Rows from block 6 of a small CTC audio transcriber, named by matrix and row number. Each number is 500 + 25 x the weight over its row's rms, rounded and kept within 0 to 999. All counts start at 0. Numbers have three digits each.
After each channel's rows are labels from the 100 clips, of 14848, where the channel reaches its highest value: "peak on" is the class under the peak. Only what is clearly more common there than usual is listed. The data: telephone keypad tones over noise or synthetic speech.
# c30: last pointwise conv (model.blocks.6.c3.0.weight, 128x128x1), inputs 64-127

c30.40:547495515521474499465503524463503506506495500497528491495482498467510499461467527521533517465544527503489495497506491530517504530494509530502482445490514492502475503520531497492507511529507494
peak on: key "#"; key "3"

c30.89:494484491511496527475496497486512472484523534458475482467488499478481509548468487473480486484477514514474535505502479450489528557519510502503471531485487491472440466553512473482531483522473512
peak on: key "1"; key "4"

c30.29:568477532484505491496479501511507505491501549501453508538521483496540506488513464529523486576518492478551491485523486475479495504464499495444481463541509456501488547494501511477505463506510481
peak on: key "4"

c30.106:432486496488480486515509504498521435509525495488535497502515509491477530488533453492502548494500482500496505497489465509489524535445454482477495474494459472487486487497496494479496503523497515
peak on: key "5"

c30.72:501530495507494501518529508480492559494496503519512500500476477499497512516452525496514505497541497472477507483463430533521498485484455514503550473523510501473514492489524480491483499506473519
peak on: key "5"

c30.92:487475437484488486475456468511516529492520508464505489523498475456499551480531515510510515478518491500483497540498500575496520526522498520504515492470462481474466495490504520518514486510465496
peak on: key "2"

c30.120:540507487476486478505517482506487483526499501515511452481460481542468485477503514474473534468536505513489459502481456507510485503533443469473539468516468493525493473531492473510487487491522508
peak on: key "A"

c30.110:519497519514498497476459501474519491508532516515503545529545480517511487504512490524494481483500475523497466492494530495506497458494506479504472473498488514499528471473456505482492484512531483
peak on: key "1"

c30.58:485474538518463483530458496484459502467500503497503468498522457472527536497523532502508500502455476495481495481527503492512469529508528512499483513504486493500515499478500492507515513517528501
peak on: key "8"

c30.82:499488477512491519475476463474536462490487501494498554569458464530465564522494492491485474509502487507478462478495509491476465493461512492501476509483501484482488479481511495479516486496516478
peak on: key "7"

c30.79:489484536462487517479530511486525505505471484488492483533491477476485557525511490492504469485579505499504538510523518552496524509524460491492500507506518554483478485496510463517539461498524492
peak on: key "3"

c30.115:558483497517500460532494480527507493481469515458523531511501528486531528519492501500462501498466508491482506490501502511473500506460475455483519507493502473510495508484495479511518488540488485
peak on: key "*"

c30.6:511513503496482489536483521498459490457495450512486496465503469462487515491501496481484477446455526488505521519495501512525501502500508471513479532519459501471467478502517511507520504482534533
peak on: key "5"

c30.17:469501484480510482490544521497523547490534486483484523468504510486511499482454501490519480463482524482474465496488557477514496513481495508542499476477480508477488519464498504489496484493512513
peak on: key "#"

c30.27:522492469523472576535528498499499519520518490497480495488481492490506475459522516485486468505498505493454504523486516497497518485503475469493467454495472516488482527440514471485502484524481487
peak on: key "7"

c30.124:492514523492508484497542507530504543548495492516544502545533477535522466488532500469495466508493560480430495525515506512539480520465511464588490479471489528487490478496505462527490496495504506
peak on: key "8"

c30.43:467481479488491517497468506506502484481464515470453453514543484505491557504501496486515489525487535481526511479524496521507525531479477440502558520483512492459519459530492535514485473498509468
peak on: key "5"

c30.8:448497520503469482482490509486464513487455490471473531510487468531495497490554564516520498472475472504454535516505504472483490508530507491499485545504509500437500483461505486528523472509461490
peak on: key "A"

c30.65:539490515516467516492500504506569509499486505522478464495521487500463555490493516528529516478463535468523511519518484511522493504505496526492479466500481479561492506467493490497496483500537503
peak on: key "9"

c30.10:509501481525484493459508453468500483481503514509502578506517521535513541525498520515479509476499490511511506484536529497420499525553518479505510436472467521519531507511459491500519477504506501
peak on: key "1"

c30.83:499450513506488522494507484503477488518526498527510530532517477484471504480460546510564492535430519488522536507463482539543526488480494501489479524456488451486479484517522523517490522503494520
peak on: key "5"; key "4"

c30.93:527515487476480523486507513479495515476461489496517477488509480489491507518498522479506517472527516500484473505507509485528510482494489514555483518530528493476548477475484500449502540514461509
peak on: key "7"

c30.111:527490537516478505446499518511538519497505487454510513493480459455486511490507529525525469488507513511489545479469482498493466511494512479498499497438480473456488475506451497516494493496539484
peak on: key "7"

c30.28:495459477494489478507505524504451472479508504519486457510517513492519500475539507526516476502480501449518521513505479529529505501518499505527512482495476526501440505493478495501490519492491540
peak on: key "0"

c30.54:460479525445480474497474496481477492490463516517488444476496509597505450492513521507479501474487499477519498488519521462527510515539510505520486517520497528484495492473492538546506470527495513
peak on: key "D"

c30.51:503532514530507461496551494491508454493492493489462473501508483550486500527504508473503482452530512503540491500498485507523489493501487481506490528507496516478450518483506468486492482508477467
peak on: key "*"

c30.23:484532558467486488492483510479490466480478537500477449475493468496529522469475511505501500438500491465496489496502523472508474528514477478545495539522504492483499492517480478524493498473520497
peak on: key "4"

c30.63:516472509502496499490467478572491469527514508484470491483520456488508520502526484535506441548511524502550467461490488499500525495481507533457520492480547521490497499509494477500500541529495505
peak on: key "D"

c30.74:494527503503470562488500463450542501497475543478462505546486483466525572515492513495481480492492503539500537502493470490535482485478529491489525505514537491442514492490529508471518514525478484
peak on: key "#"

c30.42:462507505502481527468487502502525530537498515499523477519502491460491533460503502501480503504506527503487493552529460482500510504512492441512451524477478495479478499464511518535495490476497514
peak on: key "6"; key "3"

c30.31:469491488506518501489505473522533524483476503505515491476484507522501486466529473499465503489490510479490518511465482525494483562489459496515512495477495487529491490507486454467511524499494495
peak on: key "2"

c30.15:501506508477520448502519478509483491492486498504498515504501515482486476537498517491471484479490508492487503465492514464475526487511512512521489461501471520502520505477498516520510469528524545
peak on: key "0"

c30.37:497504508482501482501526504463486465545495493540449501506478510491542499495462493494511480540521528486477496496509521489487460482493525471479522523496506527500487486477486464495492481478514513
peak on: key "1"

c30.71:554500520522511508518484520506516512507545498504552558541514458504505530521541513515482462496514503494494488458474518508502500514502544511491488514483568509509495524488514578513461540443537483
peak on: key "4"

c30.75:479477515509512466496510476465458504526487555505527478492491500503521535471504466547512477523536471491566489481472488507516543504505517513497510473492459493499496511493456516478518499531492488
peak on: key "4"; key "B"

c30.45:478488505516485489503484500495511521534458523538516507487502491530517512483493504539494477513477512521544469487508495542528504517493484469502520480489452483485475504521484526487508477497493483
peak on: key "C"

c30.12:518535478510455491515479497515503488553482529495549463505535492481533469481490468503541469544481530469563504519514521547476482475511513439484510488495494490481494486503507480490505520481497531
peak on: key "4"; key "5"

c30.125:499512533484487465487496513483513472487502510499508494465526512494507515490491524541462516464523482495511503469464520501488512456493521472499481508470520465501473510494463536511490538511527525
peak on: key "C"; key "8"